{
  "encoder_activation": "quick_gelu",
  "encoder_moe_every": 1,
  "encoder_width": 128,
  "fusion": "cross_attention",
  "fusion_encoder_layers": 12,
  "fusion_encoder_mlp_ratio": 4,
  "fusion_encoder_bias": "all",
  "fusion_encoder_shared_expert": false,
  "fusion_encoder_cross_attention_every": 1,
  "adamw_lr_other_params": 0.0028
}
Rows from block 7 of the fusion encoder of a small image-text matching model, named by matrix and row number. Rows with one number within an expert belong to one neuron, the router's apart. Each number is 200 + 20 x the weight over its row's rms, rounded and kept within 0 to 999. All counts start at 0. After the name is the row's rms in percent of the matrix's.
After each expert's rows are labels from the 100 texts, of 14976, where the router gives the expert most weight on average: "tokens" is the input token at the peak. Only what is clearly more common there than usual is listed. The data: patchworks of several textures. In brackets: how many of the 100, against the usual share in percent.
# router: slot weights (fusion_encoder.blocks.7.mlp.router.weight, 16x128, trained with AdamW), inputs 0-127
# up: expert up (fusion_encoder.blocks.7.mlp.up, 8x32x128), inputs 0-127
# down: expert down (fusion_encoder.blocks.7.mlp.down, 8x128x32, transposed), outputs 0-127

# expert 4
router.8,085,189,202,186,172,155,216,187,165,211,200,218,211,195,167,245,203,196,208,199,207,163,191,225,205,214,208,225,195,208,199,196,220,245,160,200,230,197,186,184,237,192,175,207,164,175,183,185,179,188,194,185,198,225,221,173,187,199,211,208,185,177,191,157,196,207,205,166,186,178,200,208,180,222,146,198,172,194,198,201,204,197,178,202,209,217,192,205,193,167,161,202,195,193,201,244,192,214,187,169,202,189,231,180,186,225,226,190,215,204,229,211,226,212,197,207,207,191,179,196,249,187,206,212,234,187,204,212,194
router.9,077,179,206,168,183,193,200,203,164,221,213,190,187,227,197,247,215,204,194,221,204,176,157,225,202,220,193,173,189,183,201,238,212,239,170,192,215,179,197,195,213,188,197,226,165,206,174,190,193,215,213,201,207,225,196,171,220,183,152,198,222,161,194,185,175,216,216,176,230,210,212,244,178,200,195,200,193,209,186,186,199,182,194,186,200,201,171,215,187,233,207,185,200,203,200,227,204,227,231,192,216,188,223,187,156,175,178,217,198,231,178,204,208,208,187,191,237,178,173,199,228,193,224,185,233,198,198,225,213
up.0,064,220,179,217,182,204,165,200,210,226,189,210,191,193,177,185,222,206,206,159,217,196,181,198,195,209,181,180,173,208,204,194,183,243,216,236,193,177,193,188,220,226,193,213,201,215,224,202,212,226,191,203,254,199,170,191,180,195,188,177,241,188,182,226,181,212,216,190,186,186,157,213,231,209,180,183,212,191,182,195,230,234,209,213,217,178,210,202,197,221,203,207,160,207,190,210,218,196,183,193,198,192,208,205,192,206,181,160,198,219,197,191,216,218,172,170,173,229,195,190,196,221,159,211,174,224,263,231,210
down.0,082,233,236,208,215,219,226,162,185,160,221,186,226,212,202,221,193,182,175,210,204,198,209,212,188,173,213,213,224,205,193,185,230,183,225,167,207,200,205,202,181,212,167,202,166,192,179,237,177,187,170,187,190,191,202,228,200,208,229,203,186,163,201,184,235,206,201,207,232,189,223,181,219,215,243,200,185,199,187,210,174,223,190,181,211,197,216,189,207,200,178,177,228,224,222,179,220,228,212,148,199,203,202,215,181,216,168,193,195,235,204,202,211,191,223,196,188,214,171,178,229,198,232,168,195,230,189,187,189
up.1,215,199,206,205,176,188,190,194,187,202,190,180,199,188,206,197,196,198,197,208,199,156,198,199,204,202,212,202,190,216,194,213,222,367,213,204,188,204,213,205,185,187,216,172,201,209,204,199,186,215,210,197,185,200,198,202,188,207,191,203,172,190,216,194,212,197,222,195,175,201,206,190,189,192,193,166,179,202,166,183,167,191,218,196,202,178,196,199,221,191,192,202,197,220,213,154,216,209,201,197,192,232,201,221,181,193,196,208,193,207,208,201,198,195,214,187,199,196,201,216,200,194,204,214,200,210,202,206,180
down.1,172,177,211,237,193,201,214,225,222,168,188,227,219,213,220,195,203,202,193,202,207,232,193,213,207,204,187,227,223,222,203,166,217,102,188,187,197,192,206,197,214,188,189,201,206,193,177,209,205,206,222,215,213,166,185,195,193,200,222,246,205,209,168,225,206,187,187,185,217,202,189,206,190,258,200,202,171,228,209,209,197,202,197,210,180,206,177,180,189,210,191,198,181,180,178,171,197,181,183,198,221,173,192,185,247,226,203,161,198,193,196,232,192,202,206,192,224,200,176,187,169,193,187,224,223,201,212,217,183
tokens: "<end>" (44 vs 10); "checkered" (8 vs 1.1); "cloudy" (7 vs 1.1); "grid" (7 vs 1.1)

# expert 0
router.0,166,229,212,228,177,216,197,183,224,212,176,164,221,211,202,172,177,174,190,191,174,202,206,195,158,189,206,222,168,217,210,213,209,198,224,184,190,239,205,213,192,224,209,159,194,220,228,200,192,220,169,218,231,181,209,232,189,202,173,216,195,184,227,212,227,195,211,233,165,161,201,170,228,181,202,178,182,207,194,179,185,190,220,225,196,179,221,205,239,177,221,184,219,215,206,175,201,198,187,189,201,222,196,227,198,202,190,216,185,174,203,213,177,206,212,196,173,234,230,230,184,183,182,213,200,230,219,171,174
router.1,185,226,218,238,187,205,175,201,251,190,184,177,201,183,241,188,174,209,199,198,197,191,221,193,206,200,239,189,187,237,218,196,208,213,216,195,176,203,226,213,178,196,220,168,197,216,217,178,171,226,201,208,197,160,187,237,181,204,179,239,179,217,218,221,201,159,216,197,200,190,207,159,226,204,230,182,211,192,168,176,163,193,210,202,188,191,213,185,222,210,220,202,197,181,209,145,239,193,181,211,234,207,194,206,220,188,177,215,182,206,176,223,166,208,228,193,198,211,225,207,196,183,195,209,180,212,204,200,197
up.0,086,181,215,162,198,207,178,181,193,187,229,210,215,214,202,217,192,226,174,178,203,197,192,218,228,194,174,198,183,182,193,201,193,257,207,191,213,206,163,222,220,192,194,237,203,189,180,214,217,176,199,203,180,239,212,227,210,224,228,162,217,201,198,159,182,207,193,203,187,217,210,201,212,210,184,217,208,214,176,179,175,188,210,227,246,250,204,217,175,174,204,202,202,177,190,242,180,193,201,209,190,190,214,155,207,177,237,177,200,171,214,219,190,188,171,236,196,192,209,198,232,185,189,186,199,169,185,194,199
down.0,077,194,210,236,179,215,216,199,227,198,228,221,187,193,212,215,185,207,222,233,193,186,196,173,209,179,211,191,178,182,181,224,231,139,183,183,213,177,192,203,186,196,224,206,205,199,208,230,194,211,204,202,175,202,201,194,185,200,207,210,194,200,192,231,205,177,151,217,205,208,208,216,189,208,192,206,204,175,197,237,204,223,199,153,220,207,184,211,211,178,213,182,203,205,199,118,216,230,219,182,211,204,181,195,229,197,172,203,222,181,218,188,191,207,198,195,238,207,199,181,232,240,185,204,233,211,204,241,218
up.1,073,175,213,187,206,192,209,249,150,203,195,197,215,201,217,206,227,169,213,190,174,189,172,207,150,193,177,234,187,177,182,197,182,273,217,171,190,194,206,180,207,213,195,183,223,175,201,199,201,213,212,176,201,207,220,212,201,207,192,173,209,195,224,231,192,194,202,205,175,199,178,202,223,182,168,200,170,205,194,181,213,197,197,157,235,183,214,204,199,233,221,199,185,240,189,184,171,210,202,180,187,215,204,178,181,220,223,175,214,180,200,162,229,218,184,208,206,222,201,217,200,185,224,205,196,226,196,226,207
down.1,073,182,199,206,187,200,183,187,206,182,209,207,227,232,230,186,178,203,180,185,188,182,205,179,186,198,216,194,194,193,192,244,169,196,210,181,209,185,226,181,204,202,235,177,207,231,228,219,208,188,180,211,207,207,210,198,210,204,175,191,222,221,158,219,190,181,230,216,190,197,179,212,198,197,180,191,205,227,199,166,218,192,228,160,216,227,216,238,200,206,211,174,203,204,217,153,224,166,241,179,195,215,193,211,223,190,196,190,232,187,207,185,191,197,175,231,174,251,201,240,199,184,191,187,195,226,160,196,163
tokens: "and" (39 vs 10); "checkered" (10 vs 1.1)

# expert 5
router.10,099,167,206,154,186,207,184,177,183,177,188,210,199,184,210,224,204,237,212,213,199,190,216,152,210,187,189,186,188,214,179,181,195,194,174,206,185,175,174,169,237,210,166,175,182,181,179,196,197,203,196,173,224,238,228,179,216,187,207,204,185,226,183,172,228,228,214,183,201,171,189,230,205,215,186,237,205,230,205,220,221,193,188,193,193,236,190,186,187,188,187,183,188,185,179,246,189,174,192,204,236,204,188,177,155,213,216,187,211,205,217,228,197,188,200,232,232,169,197,200,225,197,219,182,217,197,204,196,211
router.11,090,177,193,181,196,193,200,198,157,207,207,226,184,203,193,213,226,203,200,184,196,185,198,188,207,198,170,172,210,234,200,175,198,193,150,217,198,173,177,187,206,211,165,223,200,173,173,228,207,168,216,184,212,207,215,168,239,203,207,184,214,224,217,186,198,199,219,173,219,196,223,227,196,213,184,229,193,210,203,215,228,201,169,220,193,238,154,185,152,188,165,178,217,185,198,214,161,187,194,190,207,182,228,181,160,201,194,192,224,217,194,210,177,210,196,214,209,145,183,209,234,185,195,188,200,206,213,210,212
up.0,051,215,221,226,224,186,217,205,180,216,201,196,240,184,175,191,228,185,198,146,234,190,168,216,201,203,177,208,159,191,219,234,190,232,204,211,165,189,181,212,159,242,156,188,221,198,165,196,182,151,185,192,225,228,180,209,217,185,208,208,190,233,183,184,220,214,190,202,220,214,164,199,216,219,193,207,209,184,202,198,195,203,229,210,223,196,203,193,222,199,188,231,217,208,186,200,192,224,214,205,193,206,201,174,213,215,226,196,204,197,221,195,161,214,237,197,224,190,237,185,199,169,212,209,195,198,197,201,218
down.0,080,200,193,243,210,158,204,216,177,234,210,199,180,203,195,208,187,222,256,222,180,212,218,183,188,217,227,197,210,202,194,193,175,248,231,218,206,196,223,206,200,198,191,169,183,183,158,201,175,209,184,168,194,204,189,183,217,189,183,210,202,223,192,219,216,181,220,196,196,211,166,147,205,185,183,194,193,179,223,197,219,197,191,231,207,222,189,211,217,234,206,189,206,219,242,165,232,180,218,211,205,202,186,191,209,226,190,200,213,226,192,183,205,168,172,227,230,182,166,170,194,203,174,191,216,190,209,189,181
up.1,101,209,193,167,178,188,198,154,216,188,198,208,229,235,195,170,173,225,174,202,221,186,191,210,212,198,217,197,205,188,186,220,185,320,206,234,175,205,163,211,188,197,193,211,239,224,227,191,205,187,177,203,163,205,186,212,228,172,200,162,198,186,203,167,200,178,221,198,196,183,204,211,208,197,205,194,204,216,185,201,170,191,196,214,211,222,206,208,181,179,197,190,231,209,209,172,208,182,194,221,214,204,215,194,194,192,178,197,229,209,204,208,204,192,213,214,188,197,213,202,184,228,188,203,191,198,192,188,195
down.1,095,187,201,243,196,213,197,234,233,211,190,224,215,197,195,223,231,180,193,210,187,235,153,200,211,191,185,197,232,160,176,211,198,128,201,196,178,220,248,191,222,217,208,184,224,207,171,179,193,215,216,212,193,171,198,204,168,197,236,218,184,172,208,197,171,219,203,205,216,233,214,193,195,163,239,187,195,190,187,179,192,188,180,186,180,202,206,220,217,205,201,207,208,223,191,199,209,208,202,200,236,206,182,184,240,202,211,187,190,195,170,212,186,167,227,184,214,207,196,180,206,193,225,199,170,207,189,202,187
tokens: "bubbly" (18 vs 1.1); "furry" (13 vs 1.1); "plain" (11 vs 1.1); "brick" (8 vs 1.1)

# expert 1
router.2,093,171,208,160,172,176,218,197,168,179,189,195,189,195,221,197,182,193,211,193,224,187,174,197,218,189,180,176,220,186,213,179,206,198,185,200,233,179,164,170,228,189,200,209,183,188,169,211,192,208,227,221,221,245,208,180,201,180,195,183,202,180,203,211,164,190,181,187,231,169,201,198,172,207,194,211,194,199,210,205,210,207,202,184,204,201,172,174,188,224,161,202,198,183,216,282,193,191,198,181,204,175,193,165,157,202,182,191,192,217,201,204,212,178,182,197,216,153,211,177,238,192,209,209,208,204,199,207,232
router.3,086,172,211,127,165,193,204,212,156,205,188,194,207,180,215,199,205,199,218,207,208,169,169,203,240,213,212,194,197,206,194,195,180,211,197,188,215,167,174,203,212,189,168,220,192,215,196,192,190,205,239,220,189,258,196,179,196,205,185,203,210,203,210,181,197,201,186,170,234,188,195,227,204,217,191,212,206,222,196,213,219,191,210,196,194,198,182,175,200,210,197,204,201,177,215,268,181,217,192,217,200,201,202,163,141,224,199,207,217,214,192,200,191,216,218,188,233,167,199,197,215,196,222,207,221,176,183,232,209
up.0,099,195,221,199,224,217,221,193,221,195,202,182,178,183,230,217,161,205,204,166,161,166,197,201,201,185,208,192,194,250,222,183,208,290,223,191,181,223,206,213,180,214,189,172,181,215,205,198,164,195,186,228,223,205,180,200,187,203,192,203,230,220,205,191,172,192,203,208,189,172,196,188,189,234,192,213,215,220,149,201,179,211,204,217,180,179,208,197,208,191,207,207,191,177,178,235,197,195,184,180,205,205,178,211,184,220,200,215,185,175,188,211,194,188,209,224,206,190,194,223,231,194,196,164,183,198,226,191,164
down.0,119,197,215,223,215,234,187,177,221,197,171,212,217,188,187,239,238,207,191,190,197,178,182,207,184,218,172,197,202,192,203,206,194,126,203,205,201,169,220,169,198,206,215,171,216,206,199,191,203,191,196,142,217,154,207,171,196,192,199,217,227,210,197,218,224,197,211,199,201,188,221,228,218,175,178,189,209,199,183,244,186,201,217,214,174,217,206,204,211,213,173,208,190,183,190,159,185,209,213,209,240,219,173,207,232,214,204,191,217,200,188,158,194,228,197,213,243,203,178,217,183,181,222,202,212,206,178,199,194
up.1,166,215,214,231,185,188,179,173,205,197,182,169,212,188,201,171,181,180,178,176,179,169,203,201,182,212,224,202,171,204,186,179,219,294,215,194,200,193,218,240,217,220,199,187,182,190,195,205,189,223,190,179,255,214,212,213,170,198,196,209,179,206,181,218,200,174,192,229,197,240,213,203,218,183,200,163,182,190,185,188,202,213,213,221,200,185,218,189,231,223,189,224,196,211,221,218,204,209,178,209,196,232,207,230,191,218,191,168,182,175,202,200,227,199,186,199,186,204,186,204,191,214,182,195,194,220,237,182,181
down.1,148,207,193,268,183,224,227,223,217,212,208,205,209,213,201,214,211,210,231,220,198,143,218,192,212,188,201,204,226,183,204,199,165,120,186,208,221,188,189,203,193,178,197,225,209,205,179,199,243,205,192,203,178,162,191,185,179,212,221,255,197,208,197,169,188,215,176,178,197,182,199,212,171,227,201,224,205,194,199,207,190,207,158,212,210,191,165,201,185,186,191,191,212,180,185,145,201,196,201,205,205,199,196,191,179,182,222,197,200,189,211,231,202,197,195,196,195,208,197,197,196,198,223,175,204,176,200,183,224
tokens: "<end>" (79 vs 10); "checkered" (9 vs 1.1)

# expert 3
router.6,106,160,190,164,200,208,197,215,184,170,193,219,174,204,209,228,209,238,221,203,209,207,190,192,227,201,176,195,201,188,213,180,224,188,204,209,229,179,169,198,207,198,210,169,236,193,190,199,231,155,218,180,200,218,203,173,185,196,210,205,211,254,166,211,194,203,173,199,237,215,203,209,221,217,184,195,198,237,205,220,203,206,184,181,212,198,154,179,168,200,176,216,217,171,176,221,172,189,186,194,181,185,196,197,177,215,224,178,225,200,227,240,191,194,178,216,200,200,178,214,233,194,193,198,170,163,167,200,189
router.7,086,181,168,181,204,196,188,192,184,191,213,220,187,182,186,210,203,215,201,197,221,207,196,193,227,181,158,180,209,192,220,178,210,197,165,200,218,173,172,178,234,210,181,164,212,217,180,205,219,173,214,188,201,224,200,189,199,186,212,185,218,237,178,187,197,208,202,176,229,191,213,214,191,218,165,191,190,232,222,218,221,194,183,175,198,238,164,187,154,212,186,207,202,176,165,210,160,159,209,211,181,184,220,173,199,232,209,178,206,187,211,221,188,195,189,197,182,197,158,228,230,189,206,212,168,162,174,191,179
up.0,072,204,198,165,191,190,221,166,183,211,183,207,171,178,159,174,241,161,214,175,226,175,199,196,181,187,196,214,209,210,212,210,183,233,217,204,212,207,166,184,220,239,193,211,191,208,210,237,203,205,137,178,182,208,226,185,189,226,217,223,217,194,224,213,182,200,170,186,208,199,187,213,216,205,191,206,194,200,223,234,197,173,205,228,219,189,192,210,185,230,200,197,210,186,209,217,177,186,216,213,191,168,173,196,204,155,203,214,181,213,213,186,208,201,196,184,193,196,188,183,171,232,247,211,181,164,215,220,218
down.0,097,174,199,202,182,255,212,204,170,203,185,213,163,160,187,196,201,186,229,218,168,226,182,227,174,223,181,209,191,190,214,221,204,211,196,227,201,182,199,165,193,225,249,185,200,167,204,203,200,208,186,184,199,205,181,186,184,166,209,184,198,193,183,238,212,204,163,185,215,208,200,207,178,231,217,170,200,160,212,195,217,189,227,173,152,179,202,239,229,215,186,200,218,205,193,211,205,197,204,190,178,215,191,228,195,225,180,211,191,178,188,192,169,204,207,218,215,201,192,170,212,193,200,225,190,180,206,171,158
up.1,087,204,196,237,214,193,196,199,232,174,209,186,201,227,175,207,218,209,194,173,216,197,214,205,201,210,155,186,219,203,198,208,194,316,182,205,187,189,182,179,233,195,181,219,189,217,180,211,181,199,218,188,187,191,191,189,205,211,183,212,218,203,183,183,183,211,213,191,188,236,216,210,189,209,194,200,165,217,171,172,190,180,183,201,197,245,205,209,191,211,199,234,218,197,216,168,174,217,223,191,197,197,222,165,195,172,210,183,202,182,213,194,195,185,212,161,206,180,175,207,206,193,230,200,196,212,185,202,185
down.1,084,180,199,245,175,213,171,233,251,186,182,192,204,216,179,192,197,199,198,208,204,215,198,207,176,202,209,180,231,200,198,220,199,120,200,188,190,199,161,195,187,219,211,176,225,179,221,201,188,202,214,184,184,174,207,169,204,167,221,219,178,208,184,210,209,192,168,187,193,203,215,181,228,199,199,188,211,175,185,196,186,205,214,199,153,170,190,207,206,169,188,198,197,157,182,154,207,181,222,216,253,221,205,204,213,181,190,163,183,196,208,189,205,204,225,213,216,193,175,198,204,184,209,189,199,183,189,181,205
tokens: "," (63 vs 15)

# expert 2
router.4,081,183,212,133,173,203,181,206,148,197,206,203,205,173,206,232,203,214,229,183,215,199,179,180,221,194,186,182,215,201,221,168,214,195,179,196,202,176,190,181,231,173,168,214,187,197,207,197,183,201,225,206,189,208,209,177,194,208,204,197,195,223,174,191,178,228,195,190,218,191,204,221,204,233,184,237,198,198,181,219,223,187,194,196,189,202,174,205,163,224,192,207,208,178,213,245,185,186,184,203,206,209,214,170,148,209,206,196,220,235,226,217,201,204,201,229,235,166,184,198,253,178,219,189,195,205,177,201,218
router.5,075,198,213,169,196,175,186,207,178,167,206,194,204,206,177,206,225,230,194,202,224,192,192,211,211,214,184,194,210,194,200,210,198,227,184,183,215,182,167,168,220,166,162,211,201,185,175,168,176,172,198,194,163,234,214,172,209,178,192,202,192,228,185,210,209,226,186,161,231,186,201,211,213,204,164,214,175,189,208,198,222,178,208,197,230,237,175,185,179,199,167,224,199,160,198,214,169,205,170,202,191,195,234,182,166,210,207,184,188,206,210,216,218,199,190,217,221,152,177,193,250,189,205,181,209,192,184,219,214
up.0,163,176,179,169,165,181,205,226,205,203,243,202,191,208,214,221,189,179,223,211,220,137,187,163,230,190,190,182,208,207,207,209,191,309,176,205,188,207,175,156,226,186,202,230,202,202,181,191,208,186,231,217,192,223,193,166,205,197,210,206,204,187,190,187,195,220,183,185,187,167,179,190,187,204,194,205,201,211,201,189,182,202,206,198,234,196,193,211,169,178,191,208,186,209,193,202,201,202,195,201,187,172,191,182,186,184,229,225,221,207,190,219,212,204,200,201,227,204,223,207,216,206,195,199,206,203,179,211,224
down.0,124,197,209,206,218,218,184,174,241,205,191,224,210,197,154,185,213,173,183,147,200,226,232,224,170,197,177,180,204,208,202,178,207,145,217,176,215,186,203,181,206,245,207,173,217,168,196,180,199,193,186,201,233,229,191,207,197,194,214,195,204,216,187,170,201,173,186,222,206,216,188,238,210,228,224,195,204,204,209,201,218,204,191,205,158,235,209,199,177,198,173,189,194,202,185,270,189,204,202,171,225,221,200,191,233,208,204,204,186,187,206,207,191,205,223,188,215,185,212,193,184,195,168,207,182,215,214,225,196
up.1,106,169,177,195,223,209,175,218,216,205,191,198,204,210,199,212,208,203,198,213,203,217,195,187,233,205,208,185,198,195,211,203,179,268,163,211,148,231,192,186,170,207,219,204,213,248,220,188,180,160,190,216,202,215,200,177,207,197,181,153,203,195,228,188,180,225,225,198,185,185,211,171,196,204,202,183,194,216,164,180,234,158,177,198,192,194,200,239,178,175,232,196,194,168,192,237,206,182,181,189,209,209,209,210,207,183,219,233,222,189,194,225,183,180,224,215,196,208,220,197,209,187,193,193,186,181,235,218,206
down.1,097,180,210,239,180,202,182,206,204,196,175,179,178,209,212,199,199,180,195,195,188,216,199,241,187,203,199,205,205,204,205,198,227,140,249,194,210,180,203,198,212,197,225,171,217,210,194,155,185,201,205,194,196,186,210,205,161,237,218,212,185,208,205,210,239,188,182,208,182,194,177,178,204,225,224,172,194,193,250,173,188,229,232,189,174,208,206,192,200,216,206,208,183,248,210,174,221,243,182,216,178,201,194,238,166,174,151,201,204,180,216,186,188,216,225,187,194,191,194,191,194,210,175,186,206,208,207,184,195
tokens: "," (32 vs 15); "rings" (8 vs 1.1)

# expert 7
router.14,068,197,209,163,210,196,219,174,181,219,187,213,180,166,224,217,235,229,202,198,189,178,157,197,208,213,192,172,207,214,208,226,184,252,212,166,182,202,177,178,209,184,165,203,209,215,204,208,204,190,199,188,194,200,207,180,241,171,190,192,206,202,185,204,187,193,222,206,186,162,222,225,193,207,165,213,194,185,175,199,199,186,186,230,232,243,193,209,184,186,184,170,221,182,191,216,206,187,224,213,197,218,232,193,173,184,181,207,183,206,206,167,180,190,219,237,240,166,191,198,231,165,222,220,201,179,185,215,201
router.15,066,184,212,145,219,167,187,205,188,211,207,204,172,171,211,212,252,211,208,192,199,183,180,200,220,221,188,156,196,216,212,233,207,254,188,195,185,185,176,201,184,203,171,195,185,196,226,212,179,189,209,222,204,190,215,203,219,152,200,173,193,199,228,214,191,185,194,201,202,165,207,213,206,239,182,212,182,192,195,188,195,202,213,214,214,238,182,216,155,193,198,205,240,205,221,219,202,222,249,186,187,187,239,174,179,182,182,217,211,220,204,182,201,216,217,212,203,166,212,201,225,181,227,176,204,196,200,204,207
up.0,091,217,205,202,218,202,172,232,175,192,189,186,184,210,199,188,196,194,239,163,213,187,195,205,220,224,232,212,182,191,182,192,178,277,191,220,239,189,214,227,198,197,205,198,161,232,182,199,192,201,190,229,206,201,207,209,224,200,197,188,248,186,197,204,202,130,200,214,184,208,208,172,216,178,204,180,205,195,218,189,215,240,209,191,205,208,200,177,209,194,188,195,197,224,214,198,211,197,191,187,188,241,184,157,190,204,203,157,222,231,197,169,205,240,187,205,184,183,172,195,201,185,206,180,208,184,198,209,199
down.0,090,207,199,180,213,198,235,196,200,173,199,177,193,208,186,218,225,204,210,209,185,188,175,207,214,199,169,201,202,231,225,191,186,150,224,196,255,225,224,177,225,199,186,224,202,182,184,202,203,217,228,210,172,202,202,214,184,184,195,189,206,187,171,195,240,208,194,198,217,187,199,231,160,160,198,182,199,218,197,199,185,242,221,186,157,238,208,188,177,175,236,220,214,208,187,233,196,222,161,197,184,172,200,202,180,237,212,214,179,165,216,221,196,199,202,197,221,207,197,219,237,198,171,217,197,218,202,197,209
up.1,112,205,177,153,211,194,207,204,206,179,207,228,161,226,203,219,218,224,212,218,234,190,205,188,222,178,214,179,212,185,209,195,227,278,209,193,177,212,198,186,168,215,206,200,171,232,214,202,204,191,218,210,158,227,192,204,224,184,190,167,208,192,218,167,198,201,205,198,219,164,205,178,192,201,199,213,215,213,176,177,224,194,200,215,220,224,175,224,193,177,227,186,203,185,179,217,203,175,210,205,197,176,204,178,217,185,213,254,193,205,208,233,185,175,217,214,202,208,215,180,198,184,184,169,204,161,178,192,207
down.1,094,222,193,250,170,210,208,201,200,231,169,178,215,189,233,178,215,217,183,175,166,249,187,193,216,205,220,224,203,168,217,216,132,189,226,209,170,210,206,179,189,213,186,223,188,201,222,208,180,203,200,190,192,178,175,225,200,176,170,216,174,207,173,194,215,222,194,222,195,175,207,178,222,161,215,203,179,174,198,220,213,199,238,175,187,177,204,181,196,190,196,195,212,197,215,182,207,185,178,176,192,194,178,226,218,215,172,194,179,185,208,176,221,202,196,199,194,195,180,216,177,238,217,214,226,213,217,190,210
tokens: "<end>" (24 vs 10); "cloudy" (12 vs 1.1); "checkered" (7 vs 1.1)

# expert 6
router.12,069,204,169,149,196,195,184,195,166,190,191,226,201,199,160,229,227,212,207,171,222,193,205,190,230,170,198,202,212,179,204,207,196,217,175,208,230,188,156,186,217,177,175,238,194,201,178,200,223,169,230,201,223,220,186,184,219,202,207,185,215,214,203,170,186,221,209,193,221,204,217,230,195,215,181,224,193,198,199,188,222,213,181,207,199,238,163,184,178,190,166,188,233,169,200,211,184,196,193,209,216,175,221,171,192,220,224,181,198,229,199,200,213,194,177,194,223,183,208,207,262,192,188,178,196,170,173,205,196
router.13,079,172,172,188,191,208,223,184,206,185,186,220,196,225,186,221,239,228,188,157,213,187,167,198,233,165,170,196,212,182,221,197,187,222,153,178,203,199,171,205,218,202,200,223,211,194,197,199,196,192,210,220,187,189,220,172,196,167,191,196,200,195,168,180,192,203,201,183,227,195,222,191,181,183,175,237,197,234,219,201,248,221,183,191,221,235,188,186,186,216,168,208,218,196,205,192,190,205,205,185,184,192,200,177,175,248,201,166,220,211,181,200,200,197,150,200,194,178,202,201,246,221,205,166,200,202,193,221,190
up.0,128,201,190,159,206,214,177,202,161,210,203,214,194,213,188,227,227,207,202,194,202,172,189,181,201,199,168,191,179,185,195,226,181,265,186,189,197,186,206,176,209,220,207,241,215,201,200,205,225,201,184,202,162,196,199,144,221,176,192,176,232,209,182,188,209,216,189,182,204,189,226,225,170,210,194,219,216,201,222,230,231,201,204,184,207,242,197,206,180,210,208,155,176,191,185,200,169,158,221,204,204,182,181,188,203,199,196,212,223,237,176,188,207,200,205,184,202,202,217,176,231,184,221,215,209,193,154,219,203
down.0,126,216,204,180,206,196,201,198,185,211,204,186,211,218,199,187,222,191,179,164,201,230,184,219,206,211,181,204,198,193,217,207,217,80,188,204,197,178,207,200,209,183,207,187,206,205,184,212,228,180,200,187,190,236,207,194,185,229,211,185,209,213,197,213,197,221,210,169,206,203,168,217,175,197,192,194,217,190,244,188,220,173,195,213,217,154,188,200,199,200,215,210,221,183,178,262,217,185,190,199,193,226,197,214,189,211,188,183,206,218,209,182,202,234,175,183,196,201,222,192,184,213,202,223,184,198,216,226,178
up.1,116,179,207,198,178,197,175,203,183,205,194,181,164,189,180,184,169,199,167,187,181,151,181,193,178,208,197,216,202,189,203,202,217,279,202,213,204,195,203,225,207,230,192,203,186,214,191,216,184,209,205,190,225,238,210,194,199,204,171,241,188,222,195,219,207,208,193,187,199,222,214,220,237,186,169,156,180,183,181,212,204,201,181,189,171,148,211,203,196,202,206,183,193,208,202,206,200,213,190,216,197,230,209,193,172,233,206,233,187,158,231,207,187,187,219,193,217,189,183,201,175,190,161,230,196,214,229,197,197
down.1,124,194,198,210,214,197,182,206,215,193,186,217,205,208,186,240,186,201,250,195,228,212,188,182,176,215,198,221,208,189,178,219,203,81,194,201,212,211,214,191,208,175,184,191,193,171,200,195,213,212,219,198,177,204,174,172,192,204,198,228,214,197,177,205,192,223,200,197,209,181,234,188,203,218,232,212,175,226,225,226,192,192,193,210,204,204,182,190,200,200,185,204,178,212,200,227,209,196,211,228,211,186,194,187,192,190,189,172,197,242,220,201,187,186,172,181,207,202,195,185,230,192,197,178,250,214,176,181,210
tokens: "cloudy" (10 vs 1.1); "striped" (8 vs 1.1); "studded" (7 vs 1.1); "diamond" (7 vs 1.1)